From a checkpoint of a small image classifier.
Data: trained on views of escape-time and Newton fractals, 72500 training examples, 70.6 epochs.
Rows from block 2 of a small image classifier, named by matrix and row number. Each number is 50 + 15 x the weight over its row's rms, rounded and kept within 0 to 99. All counts start at 0. After the name is the row's rms in percent of the matrix's.
After each channel's rows are labels from the 100 images, of 14976, where the channel reaches its highest value: "patch colour" is the nearest of a few named colours to the mean colour under the peak. Only what is clearly more common there than usual is listed. The data: views of escape-time and Newton fractals.
# conv: 3x3 conv (model.blocks.2.conv.weight, 128x64x3x3, each kernel summed), inputs 0-63

conv.125 083:53 43 69 69 63 43 54 50 56 34 48 48 30 72 22 36 42 30 48 64 37 42 50 36 44 63 47 47 60 70 65 53 00 68 59 45 49 77 45 48 60 52 61 18 59 44 53 37 36 56 40 69 53 45 48 60 57 47 59 52 35 37 54 30
patch colour: pink

conv.108 090:49 58 65 46 32 44 37 55 67 38 63 60 41 64 28 21 41 60 46 70 72 28 83 41 59 38 66 49 30 42 70 48 51 81 63 68 35 49 58 74 34 50 30 54 38 74 45 57 62 66 68 61 38 36 70 76 77 61 56 42 55 49 57 45
patch colour: grey

conv.90 208:50 46 53 45 54 48 44 51 54 56 58 54 49 52 49 60 48 55 57 45 53 47 50 45 55 56 00 57 51 39 49 43 42 44 47 48 51 55 62 43 55 50 52 48 49 43 48 49 43 49 47 31 47 49 48 49 56 58 51 47 55 43 51 49
patch colour: brown

conv.22 146:54 51 49 41 50 56 57 00 29 49 16 55 42 54 51 50 49 50 34 28 52 53 48 52 39 20 50 28 48 61 49 52 57 31 86 50 50 57 57 53 42 51 50 42 49 47 49 50 56 49 50 50 51 55 45 53 72 46 54 46 48 53 53 58
patch colour: brown

conv.9 165:47 45 51 32 43 39 37 27 23 54 00 62 66 49 54 52 60 61 73 61 50 58 50 49 67 39 38 51 57 41 68 40 37 54 20 44 49 58 49 63 55 53 66 52 54 42 55 59 38 42 45 45 51 55 58 42 49 48 50 43 45 46 60 46
patch colour: grey

conv.89 087:70 28 59 47 64 29 43 53 37 16 49 40 23 54 22 52 19 81 38 63 31 55 62 54 34 44 52 46 54 27 32 42 65 76 51 61 59 70 49 54 34 58 56 40 51 70 36 47 42 35 55 52 52 62 58 63 39 93 48 46 36 64 60 48
patch colour: grey

conv.31 116:48 59 43 52 35 54 46 53 46 57 72 47 58 50 42 41 54 44 50 45 56 60 55 45 49 99 46 00 44 53 56 48 50 47 48 49 47 40 66 37 40 46 51 40 58 54 48 49 54 46 48 55 43 57 49 49 31 47 42 50 53 46 54 43
patch colour: grey; pink

conv.8 086:47 40 58 52 30 44 59 51 28 40 47 56 56 58 11 76 47 21 49 33 40 45 26 58 53 43 40 55 41 57 61 51 63 38 38 61 36 44 29 65 64 55 57 32 08 38 54 39 52 06 47 51 62 27 41 51 52 48 45 67 36 18 49 39
patch colour: grey

conv.94 124:34 43 57 44 55 54 33 61 43 12 50 18 20 45 21 59 55 31 49 33 39 23 48 67 34 38 55 47 50 51 31 67 61 34 48 56 31 19 32 38 62 46 47 24 41 69 39 63 68 75 58 53 55 52 51 40 21 48 54 55 33 54 60 55
patch colour: black

conv.7 074:52 69 63 32 30 46 48 31 39 54 55 44 01 51 48 14 32 76 43 42 33 32 70 64 28 52 47 43 56 56 38 40 38 68 56 49 52 46 39 53 61 62 61 37 53 57 48 51 20 69 61 53 59 42 37 75 38 55 34 79 70 38 34 50
patch colour: brown

conv.39 069:62 60 66 05 33 45 48 64 33 45 52 63 57 49 71 39 63 42 58 60 25 39 26 69 66 50 37 33 32 50 18 70 57 66 51 46 58 68 82 32 38 48 47 76 82 39 44 44 38 36 60 61 51 55 42 50 49 68 51 44 57 58 57 29
patch colour: grey

conv.21 101:54 44 62 50 40 48 47 38 58 49 77 51 56 54 30 19 54 32 18 75 49 62 52 37 29 00 78 68 47 54 49 56 57 60 69 49 34 31 30 50 21 39 51 63 53 45 56 45 49 35 56 56 39 51 48 60 47 43 42 42 51 63 44 55
patch colour: green

conv.66 124:57 43 40 27 44 44 62 54 45 48 49 42 52 60 23 46 21 58 34 64 27 65 42 58 20 55 52 39 59 63 44 59 52 25 38 23 54 31 75 36 56 43 52 50 70 68 47 50 00 46 78 46 64 67 48 50 34 53 50 37 39 54 63 49
patch colour: black

conv.118 148:42 50 49 63 40 59 47 50 37 58 39 61 67 49 41 29 53 49 14 41 55 64 49 49 49 37 99 68 50 37 43 51 28 45 53 33 43 62 50 28 27 48 45 34 48 39 48 42 52 47 50 63 47 52 51 54 00 49 29 52 48 42 54 36
patch colour: green

conv.92 139:52 58 37 32 42 53 50 28 39 53 75 61 61 54 52 59 55 44 28 33 46 59 53 50 56 35 00 91 43 43 51 44 44 23 63 31 51 96 53 47 54 59 47 40 50 57 44 59 40 34 59 45 48 53 50 39 24 59 44 42 55 39 48 56
patch colour: brown

conv.46 078:52 70 37 31 31 37 45 46 55 81 58 68 70 66 53 72 60 51 48 50 24 66 66 22 40 51 56 45 56 56 47 71 48 29 40 59 59 50 75 57 34 18 44 54 28 55 34 44 55 29 55 62 60 44 18 27 52 36 49 37 20 47 72 54
patch colour: black

conv.42 092:18 37 51 37 44 36 28 38 57 49 66 69 41 39 43 54 47 46 48 35 46 46 42 28 41 37 60 39 53 61 70 22 54 41 26 47 43 56 24 59 57 31 48 59 32 52 27 33 69 26 21 44 74 77 35 59 54 26 50 48 24 28 53 33
patch colour: grey

conv.37 156:50 48 66 40 65 48 48 36 44 33 70 46 47 52 48 46 46 51 45 49 68 15 47 47 14 41 55 33 47 45 48 39 57 78 59 66 32 00 26 55 48 47 61 43 42 51 55 45 66 61 53 38 46 43 54 61 81 63 65 52 54 53 43 51
patch colour: black

conv.95 159:50 49 53 52 45 49 50 39 33 48 00 55 46 48 48 52 49 46 47 56 48 63 47 46 59 54 57 00 40 41 50 51 48 54 24 42 54 57 59 33 51 43 41 56 54 46 50 47 48 38 54 58 49 61 52 49 59 51 56 56 51 45 60 60
patch colour: brown

conv.29 098:32 46 57 27 73 38 38 46 54 34 43 58 71 56 52 73 61 59 51 49 70 66 57 56 49 45 41 40 45 53 08 77 42 56 52 43 12 60 81 42 37 75 33 77 50 57 33 68 56 45 57 55 51 50 73 28 28 58 42 51 48 74 42 52
patch colour: grey

conv.126 133:36 50 60 37 00 40 52 45 66 37 37 66 62 73 54 54 70 44 27 51 45 86 46 51 41 44 38 33 49 47 52 53 36 32 45 44 50 28 59 67 37 46 44 47 61 54 38 55 20 42 75 40 40 66 58 34 55 27 21 49 64 49 71 43
patch colour: black

conv.99 086:63 47 32 46 48 65 70 62 55 59 55 57 48 43 76 28 45 65 27 47 39 67 39 54 49 32 46 41 75 11 31 48 40 40 40 25 71 40 60 56 58 44 49 21 64 13 56 40 42 38 51 48 39 26 55 29 62 44 49 45 69 26 23 41
patch colour: black

conv.75 095:72 63 55 78 65 45 37 59 59 72 61 61 70 44 58 34 50 53 52 33 42 38 76 53 43 35 54 38 50 22 37 58 21 51 55 33 49 45 28 30 45 57 59 92 53 39 56 52 41 53 21 55 50 32 40 15 58 24 30 40 60 39 50 54
patch colour: pink

conv.64 100:47 50 47 55 12 52 57 52 52 45 51 77 70 66 49 44 54 30 40 44 26 25 67 56 39 55 56 42 64 00 39 39 40 45 40 53 46 70 55 46 56 47 44 43 60 48 57 56 64 66 52 53 58 66 55 41 39 34 62 52 63 65 39 45
patch colour: pink

conv.26 087:36 69 47 62 29 40 22 40 48 62 50 37 62 39 53 54 49 59 41 52 62 47 58 22 67 52 42 32 32 62 62 53 46 78 60 64 28 63 42 26 50 34 25 31 54 45 43 58 39 77 42 39 70 37 50 61 35 66 59 46 81 53 12 25
patch colour: grey

conv.63 082:38 48 41 18 66 60 50 41 52 53 61 53 16 69 27 56 46 65 34 64 32 34 78 33 31 48 44 40 74 53 78 33 35 43 45 56 50 40 48 47 46 55 77 76 36 45 38 54 18 48 51 72 56 75 56 47 50 58 25 41 53 55 56 26
patch colour: pink

conv.69 078:54 53 44 63 40 49 39 52 78 31 46 41 41 46 53 33 43 47 53 42 48 46 38 57 34 58 52 61 50 45 26 63 46 71 64 20 45 73 38 36 36 34 41 48 36 59 63 63 62 60 68 09 30 53 68 95 46 76 71 72 54 61 28 51
patch colour: grey

conv.73 103:47 61 60 46 90 35 41 51 41 59 48 62 64 44 60 66 80 55 55 54 51 39 44 51 38 13 55 49 64 47 47 66 39 39 38 53 76 34 74 52 23 50 70 90 30 45 57 51 61 55 75 45 53 35 46 63 42 69 29 75 56 47 35 36
patch colour: grey

conv.107 139:48 48 42 39 51 42 48 60 54 38 35 57 41 42 56 55 51 57 40 35 63 65 52 47 49 90 37 75 52 54 46 49 53 42 17 48 58 45 53 99 50 53 56 41 50 60 45 48 38 51 38 47 40 52 48 54 89 52 37 49 50 56 40 51
patch colour: grey

conv.124 081:41 35 29 48 42 39 27 34 54 65 40 52 35 50 58 64 84 45 27 62 17 62 48 63 36 51 50 51 56 67 56 68 46 29 56 32 24 28 69 46 62 43 23 63 43 47 43 61 55 59 79 36 33 59 35 29 13 44 47 43 62 52 53 65
patch colour: black

conv.62 171:51 54 46 36 42 47 59 62 54 46 39 46 50 52 55 48 56 51 40 77 53 58 48 54 42 10 00 54 47 58 46 50 54 50 00 37 52 63 35 52 51 48 48 36 57 53 52 49 56 50 62 53 43 55 53 48 44 43 52 50 52 46 41 58
patch colour: blue

conv.44 114:49 52 74 23 85 37 47 53 40 42 47 58 64 37 43 24 31 78 44 50 53 45 48 51 83 42 48 46 39 42 79 56 54 43 48 61 28 36 48 58 40 51 48 67 55 28 50 66 36 68 61 63 70 33 58 49 42 51 07 33 68 49 59 24
patch colour: grey

conv.61 091:35 39 33 47 59 38 42 47 85 55 55 39 38 55 36 41 51 29 57 41 51 65 59 52 39 48 67 34 43 33 42 59 75 41 63 38 53 81 45 33 50 40 51 42 37 65 45 56 56 46 22 22 37 59 30 12 63 35 69 73 23 39 30 72
patch colour: pink

conv.110 102:74 48 25 37 60 65 74 57 44 30 47 55 38 56 50 45 19 19 53 58 36 58 61 51 40 41 60 43 41 22 37 74 32 57 49 51 53 64 62 50 61 40 46 48 29 16 56 60 75 31 66 47 23 60 22 41 42 48 53 49 58 35 61 19
patch colour: black

conv.28 069:40 33 46 27 67 49 56 49 67 46 68 58 58 74 78 44 54 72 49 30 07 76 37 51 55 65 47 48 53 28 65 73 36 66 59 52 40 45 83 62 39 35 34 50 57 46 48 48 35 41 47 56 77 77 34 45 45 37 49 78 43 49 63 47
patch colour: grey

conv.102 074:60 33 42 57 46 30 27 48 45 35 57 71 40 23 70 62 79 68 75 66 52 39 36 37 63 42 42 51 16 35 44 48 62 44 37 65 40 67 40 36 43 33 27 45 16 71 32 26 61 36 36 57 48 29 35 63 48 46 59 47 46 39 57 67
patch colour: grey

conv.33 066:34 68 46 64 32 41 44 51 57 62 57 58 75 31 69 40 66 68 54 58 36 79 58 39 46 55 44 47 51 71 41 79 18 39 68 35 36 72 54 69 37 60 67 44 29 49 43 38 46 35 85 55 75 50 33 38 70 43 59 62 28 64 41 62
patch colour: black

conv.11 102:44 58 71 39 55 65 62 46 55 51 47 52 26 71 61 65 53 27 38 68 83 37 59 52 43 46 39 43 65 12 35 54 61 44 43 48 48 23 64 48 29 51 65 52 60 58 42 52 39 30 15 81 53 53 47 42 37 58 43 40 07 66 58 49
patch colour: black

conv.57 074:55 31 25 71 65 34 41 54 66 78 39 57 37 32 87 64 47 57 34 70 31 34 38 50 23 63 42 60 58 72 52 57 56 81 64 66 64 63 67 41 62 40 54 54 32 56 43 31 42 42 50 50 75 47 58 64 63 66 72 62 45 51 33 31
patch colour: grey

conv.100 113:42 35 37 51 46 49 48 61 62 64 40 65 62 32 70 69 45 47 31 42 49 84 31 31 68 48 54 42 50 60 23 69 60 07 69 28 55 72 74 35 35 53 34 53 33 54 34 54 38 34 54 65 43 43 40 50 44 54 28 49 49 55 18 69
patch colour: black

conv.50 106:72 45 51 63 35 51 47 20 47 20 64 36 59 47 47 56 61 36 29 89 61 38 47 45 48 48 49 53 57 42 30 47 07 55 52 63 59 09 46 63 55 21 45 18 48 52 43 36 31 58 43 67 42 61 45 56 64 41 50 48 54 61 71 55
patch colour: black

conv.56 099:57 51 09 58 92 30 52 55 26 38 72 16 43 68 38 44 30 72 54 56 43 55 38 51 57 43 52 45 44 05 65 54 65 50 48 56 59 54 46 57 43 24 51 30 42 41 51 38 55 60 28 50 54 42 48 72 39 47 67 51 31 51 40 41
patch colour: black

conv.106 092:50 52 51 42 34 65 48 34 33 62 58 65 86 62 60 52 54 70 52 47 72 72 34 43 91 36 30 46 51 81 68 40 54 43 37 36 32 45 43 57 35 35 54 32 34 49 47 45 56 34 50 66 50 58 54 85 48 44 82 52 34 52 24 59
patch colour: grey